A small contrastive audio-text model, trained from scratch: text encoder norm layernorm.
Rows from block 3 of the text encoder of a small contrastive audio-text model, named by matrix and row number. Rows with one number belong to one neuron. Each number is 200 + 20 x the weight over its row's rms, rounded and kept within 0 to 999. All counts start at 0. After the name is the row's rms in percent of the matrix's.
After each neuron's rows are labels from the 100 texts, of 14976, where the neuron reaches its highest value: "fires on" is the input token at the peak. Only what is clearly more common there than usual is listed. The data: Morse code for random letters and digits, with fading, noise and interfering tones.
# fc1: MLP up (text_encoder.blocks.3.mlp.fc1.weight, 768x192), inputs 144-191
# fc2: MLP down (text_encoder.blocks.3.mlp.fc2.weight, 192x768, transposed), outputs 144-191

fc1.192,082,252,220,210,200,184,179,176,269,203,164,246,192,157,185,207,153,237,193,176,200,200,200,186,179,187,197,202,200,200,179,200,200,155,200,214,218,214,171,220,189,195,254,200,201,214,209,200,200
fc2.192,065,201,167,226,217,192,200,200,181,198,159,205,203,227,207,200,195,200,214,211,189,217,229,200,197,200,222,200,245,215,237,199,165,229,210,200,200,203,165,184,202,200,202,179,225,213,173,176,193
fires on: "5"; "b"

fc1.658,123,200,187,189,150,234,200,167,200,233,195,200,200,261,217,191,212,200,252,192,183,182,200,200,200,224,188,217,200,244,186,200,206,161,240,173,200,168,200,185,202,200,201,199,227,179,174,200,227
fc2.658,139,180,195,213,200,218,211,223,185,159,200,184,200,213,200,188,200,200,199,192,163,191,229,229,174,200,200,179,209,182,243,240,194,224,211,196,179,173,150,175,181,196,210,190,184,200,181,200,211
fires on: "h"; "r"

fc1.539,112,201,200,204,208,229,195,179,212,224,201,195,218,179,200,200,200,206,172,229,200,200,182,192,237,222,196,206,144,179,209,194,186,176,223,213,147,205,188,200,227,187,199,208,200,224,199,212,215
fc2.539,112,204,227,200,181,155,202,200,199,182,190,195,224,214,185,225,223,251,228,221,245,200,200,200,184,199,200,200,192,183,186,214,217,190,174,219,196,249,200,194,200,200,214,200,199,200,211,205,173
fires on: "v"

fc1.85,081,200,200,200,176,189,202,193,200,172,200,159,200,200,200,200,200,200,238,162,231,175,196,217,200,235,209,173,187,190,181,227,241,214,209,195,200,239,226,155,170,199,198,214,200,174,188,200,200
fc2.85,088,200,194,218,226,182,231,208,211,200,196,200,205,203,200,210,200,196,199,225,200,200,200,198,175,200,198,183,176,171,208,191,238,169,200,202,200,200,200,200,259,212,200,216,200,192,167,168,200
fires on: "h"

fc1.184,092,217,200,238,174,212,200,200,179,193,219,160,183,200,185,200,200,200,200,212,200,200,237,173,215,202,232,200,200,222,200,191,173,193,193,177,207,192,185,218,189,249,200,181,197,180,200,149,240
fc2.184,087,180,200,187,200,226,186,200,178,200,189,213,204,218,221,200,201,179,191,200,239,191,223,200,217,235,194,200,166,210,200,210,216,196,170,191,216,196,200,247,187,202,163,200,178,157,200,247,178
fires on: "5"

fc1.481,109,193,240,198,200,219,200,171,161,200,179,201,194,187,194,200,224,200,179,200,200,200,220,224,202,204,176,200,183,226,209,201,217,200,175,152,201,200,204,200,194,199,200,181,193,200,170,187,235
fc2.481,116,200,223,160,181,184,230,200,223,200,193,187,216,179,235,171,200,160,176,230,198,225,194,256,166,202,160,201,200,160,193,241,247,207,193,190,200,236,225,200,205,218,182,200,182,200,150,191,207
fires on: "a"

fc1.408,094,209,200,168,200,211,196,188,194,200,200,175,200,170,207,199,200,200,210,200,233,200,200,189,192,170,224,196,200,228,166,200,211,201,200,173,200,187,174,200,171,221,156,206,200,198,184,200,177
fc2.408,079,200,190,216,211,200,200,200,196,200,232,200,200,201,268,200,203,200,200,186,230,259,187,200,215,219,200,203,200,211,207,212,197,174,234,200,200,198,201,152,200,222,212,220,219,200,170,200,196
fires on: "v"

fc1.176,106,227,204,200,214,200,174,200,223,207,203,208,173,179,196,196,232,208,198,188,151,240,223,200,198,209,227,192,191,203,195,210,200,199,201,152,223,194,189,176,181,193,197,152,232,208,200,200,186
fc2.176,116,225,208,200,194,201,187,181,200,200,193,216,186,200,203,209,158,195,181,163,231,207,166,197,200,204,200,211,200,210,216,224,175,190,199,200,200,212,204,208,216,195,231,200,167,230,198,216,230
fires on: "a"

fc1.209,088,200,157,191,177,240,226,279,172,231,224,211,200,209,172,180,193,185,200,214,209,217,200,200,176,236,170,199,187,174,178,200,194,175,200,217,200,200,209,177,191,184,200,224,169,235,233,214,200
fc2.209,094,194,200,200,173,220,200,200,200,200,184,192,259,208,209,161,200,187,200,187,211,200,248,187,180,200,164,200,244,234,200,180,191,200,158,220,185,216,188,209,200,199,200,204,200,200,203,200,224
fires on: "i"

fc1.336,105,181,183,201,181,200,200,168,174,214,232,198,192,217,200,166,171,200,211,193,200,260,200,203,202,202,202,200,204,207,200,170,200,200,200,199,200,202,200,200,200,175,202,198,186,181,211,200,180
fc2.336,116,196,200,200,226,172,200,222,211,200,216,216,220,199,204,210,214,218,221,187,190,174,200,182,208,191,200,181,200,200,218,215,200,181,202,184,236,197,171,200,214,200,179,200,213,200,204,236,198
fires on: "t"; "7"

fc1.266,084,213,209,178,200,202,207,217,214,200,200,230,216,229,201,159,166,200,200,196,200,225,207,227,185,172,187,208,191,221,232,237,186,200,228,200,225,200,190,200,200,188,236,200,200,191,200,254,176
fc2.266,082,181,189,222,175,200,200,183,200,172,200,200,200,200,200,200,237,208,217,222,202,200,186,198,144,201,160,200,272,243,200,199,202,230,200,179,200,177,200,203,205,179,194,187,166,200,163,219,193
fires on: "5"

fc1.9,105,200,181,169,180,174,200,175,200,200,218,184,200,217,209,200,181,233,220,203,200,219,171,220,186,227,200,214,189,200,179,224,200,193,188,181,173,187,176,200,216,189,200,196,200,200,184,199,184
fc2.9,086,200,200,217,217,210,200,212,233,200,221,212,187,169,214,190,198,170,186,202,235,200,201,212,200,218,200,177,200,200,236,194,211,200,218,200,205,205,241,200,198,200,217,205,200,167,211,227,161
fires on: "a"

fc1.366,111,214,197,182,200,218,232,200,212,226,180,236,182,200,207,189,200,186,208,229,246,183,200,245,223,204,169,168,200,158,195,208,198,200,185,195,183,210,185,200,201,205,181,170,131,198,194,225,209
fc2.366,107,227,200,189,189,196,170,200,235,192,200,190,200,179,216,208,191,181,183,252,150,200,178,194,244,205,220,221,161,200,200,191,185,237,200,219,200,224,192,214,194,207,222,246,200,168,171,237,221
fires on: "a"

fc1.35,108,200,217,175,242,198,230,230,200,251,228,207,173,217,168,202,200,208,206,200,210,163,200,200,216,211,226,191,203,226,168,181,208,190,198,200,200,200,200,181,172,199,208,220,200,204,200,200,184
fc2.35,094,218,214,200,210,200,200,200,155,155,220,207,184,173,214,200,268,200,242,200,200,200,236,231,212,200,203,173,221,209,194,213,200,185,237,223,200,200,204,252,200,200,196,227,200,200,198,200,188
fires on: "h"

fc1.66,079,200,216,187,184,200,197,200,177,200,200,214,200,225,200,197,211,200,232,251,204,175,215,224,200,235,244,186,200,200,200,210,180,225,164,200,234,200,177,251,200,199,164,200,203,198,210,205,200
fc2.66,079,182,201,219,208,204,191,200,200,200,215,200,203,165,186,200,200,186,229,200,214,221,208,200,209,200,212,200,200,203,269,200,202,200,220,217,178,234,200,196,200,200,200,200,173,197,151,167,200
fires on: "5"

fc1.384,113,213,162,171,191,196,198,156,212,177,204,200,209,247,196,200,148,183,181,147,200,188,200,217,196,200,200,200,235,211,200,194,211,172,200,171,170,200,200,200,200,241,154,200,212,200,214,200,186
fc2.384,104,199,201,200,200,197,154,209,169,200,199,173,200,200,200,200,192,169,232,213,200,201,160,236,200,223,219,200,200,182,222,171,187,200,201,199,200,199,200,214,195,207,200,200,168,211,200,200,232
fires on: "i"

fc1.424,079,200,200,200,198,211,173,200,232,200,188,193,200,200,175,228,181,200,190,165,220,232,236,197,205,215,141,200,174,269,205,200,200,160,204,225,171,254,205,221,178,214,200,206,187,200,200,200,187
fc2.424,070,179,202,171,134,209,200,197,200,200,213,215,206,228,203,200,188,203,200,143,176,200,200,200,228,200,200,200,251,200,236,200,200,200,205,200,232,186,200,200,200,200,213,172,207,200,199,205,200
fires on: "5"

fc1.5,142,185,213,249,200,232,209,179,239,200,200,200,200,180,200,237,200,200,245,200,200,224,221,200,176,208,213,208,188,170,200,200,189,220,201,193,215,197,178,188,191,207,200,200,220,219,190,200,200
fc2.5,124,221,223,200,154,191,200,200,200,192,200,200,221,186,162,186,185,196,193,200,188,200,170,200,233,200,186,224,200,196,196,173,190,210,152,200,218,238,169,233,211,171,198,229,260,200,142,173,200
fires on: "t"

fc1.417,105,222,200,231,200,208,177,168,186,208,191,217,218,242,210,202,200,187,201,183,220,187,205,263,170,205,213,202,200,199,211,207,200,169,158,148,201,200,200,193,200,174,179,182,193,201,197,210,226
fc2.417,098,211,219,200,200,234,218,209,209,200,200,205,200,208,227,220,200,202,200,194,180,209,230,200,184,212,145,203,190,208,200,188,214,200,177,189,190,168,214,200,185,210,218,200,206,190,182,202,252
fires on: "a"; "r"

fc1.586,112,159,197,200,200,196,200,229,188,225,200,233,176,253,148,209,200,142,205,189,216,186,160,199,171,200,243,216,229,200,181,204,200,200,215,200,220,200,207,212,173,200,169,200,196,187,216,180,206
fc2.586,120,222,197,234,229,200,200,200,157,149,216,194,198,182,187,200,200,175,195,177,192,217,236,220,182,170,201,228,180,212,200,190,206,200,148,220,218,205,200,200,247,200,199,191,216,189,202,167,202
fires on: "6"; "5"

fc1.261,085,190,200,200,137,210,215,200,200,200,165,232,236,204,160,200,162,205,200,209,183,200,249,173,182,200,155,234,168,223,208,229,232,197,181,200,200,232,219,200,189,232,222,200,154,178,194,202,200
fc2.261,080,206,184,220,200,154,200,202,210,233,204,200,266,200,200,186,163,175,185,208,189,246,200,200,200,200,200,200,200,194,200,200,199,215,200,182,178,178,210,172,200,200,200,200,196,206,159,220,200
fires on: "t"

fc1.260,106,200,185,189,218,188,200,200,227,157,227,266,159,200,200,200,185,200,225,221,200,200,162,192,206,200,205,215,200,205,204,200,251,212,205,177,201,200,178,200,206,201,197,175,179,192,181,226,200
fc2.260,092,212,235,201,183,200,206,173,200,227,200,167,200,224,214,184,200,200,200,200,214,191,184,208,200,180,236,180,221,200,208,200,191,200,200,200,172,200,194,182,200,164,200,200,200,199,204,211,200
fires on: "h"

fc1.182,099,214,178,197,195,200,200,239,225,222,209,174,191,207,200,207,258,214,204,200,204,158,167,197,203,214,200,200,150,200,215,220,175,162,181,175,200,200,234,188,200,212,203,200,216,217,177,200,209
fc2.182,090,189,270,216,179,200,200,182,200,188,200,250,195,181,195,190,216,199,227,200,237,202,192,201,210,186,206,212,174,243,219,209,192,200,194,200,200,167,177,196,200,178,200,190,193,207,173,200,214
fires on: "5"

fc1.170,107,220,200,212,198,203,183,258,178,201,200,200,167,216,161,194,200,200,197,200,252,200,200,200,216,185,200,200,193,190,157,201,153,192,150,200,181,200,200,183,165,179,200,188,180,200,176,200,187
fc2.170,117,217,218,200,235,164,200,207,196,186,200,217,200,177,196,186,189,200,214,206,200,250,215,226,172,188,204,208,220,220,200,187,184,183,172,207,232,200,211,176,218,201,200,225,217,174,200,202,215
fires on: "6"

fc1.436,063,221,159,195,228,214,212,179,200,200,176,228,200,237,200,199,200,200,200,190,183,200,173,200,188,237,215,200,200,200,215,205,200,200,235,154,200,200,178,192,218,162,147,258,200,200,218,186,200
fc2.436,063,205,203,165,206,219,181,177,184,205,200,200,178,200,213,200,200,212,225,185,200,200,176,223,258,200,182,178,168,213,200,195,200,200,200,216,200,189,200,172,200,200,200,155,182,218,144,203,196
fires on: "t"

fc1.746,066,164,200,198,200,200,158,200,176,200,220,174,200,194,200,200,200,200,200,208,247,200,200,200,247,200,200,200,200,200,200,200,197,260,200,200,202,193,207,200,177,200,211,193,200,208,200,200,201
fc2.746,071,229,144,189,193,195,200,206,209,181,196,166,200,170,200,200,181,200,185,167,192,200,200,214,188,200,196,200,200,200,227,206,200,200,200,175,200,204,200,200,200,188,200,200,229,200,200,206,212
fires on: "t"

fc1.38,118,178,199,197,179,200,191,200,188,189,200,199,200,200,199,200,237,200,200,215,201,181,200,172,210,250,200,194,198,193,201,204,187,190,185,200,210,213,177,205,147,201,198,186,214,212,209,230,185
fc2.38,141,193,223,209,211,184,200,221,212,209,236,200,200,196,190,200,200,200,200,163,200,209,217,204,203,215,190,209,216,241,244,199,166,213,212,196,200,230,240,199,157,184,199,189,200,200,193,205,163
fires on: "5"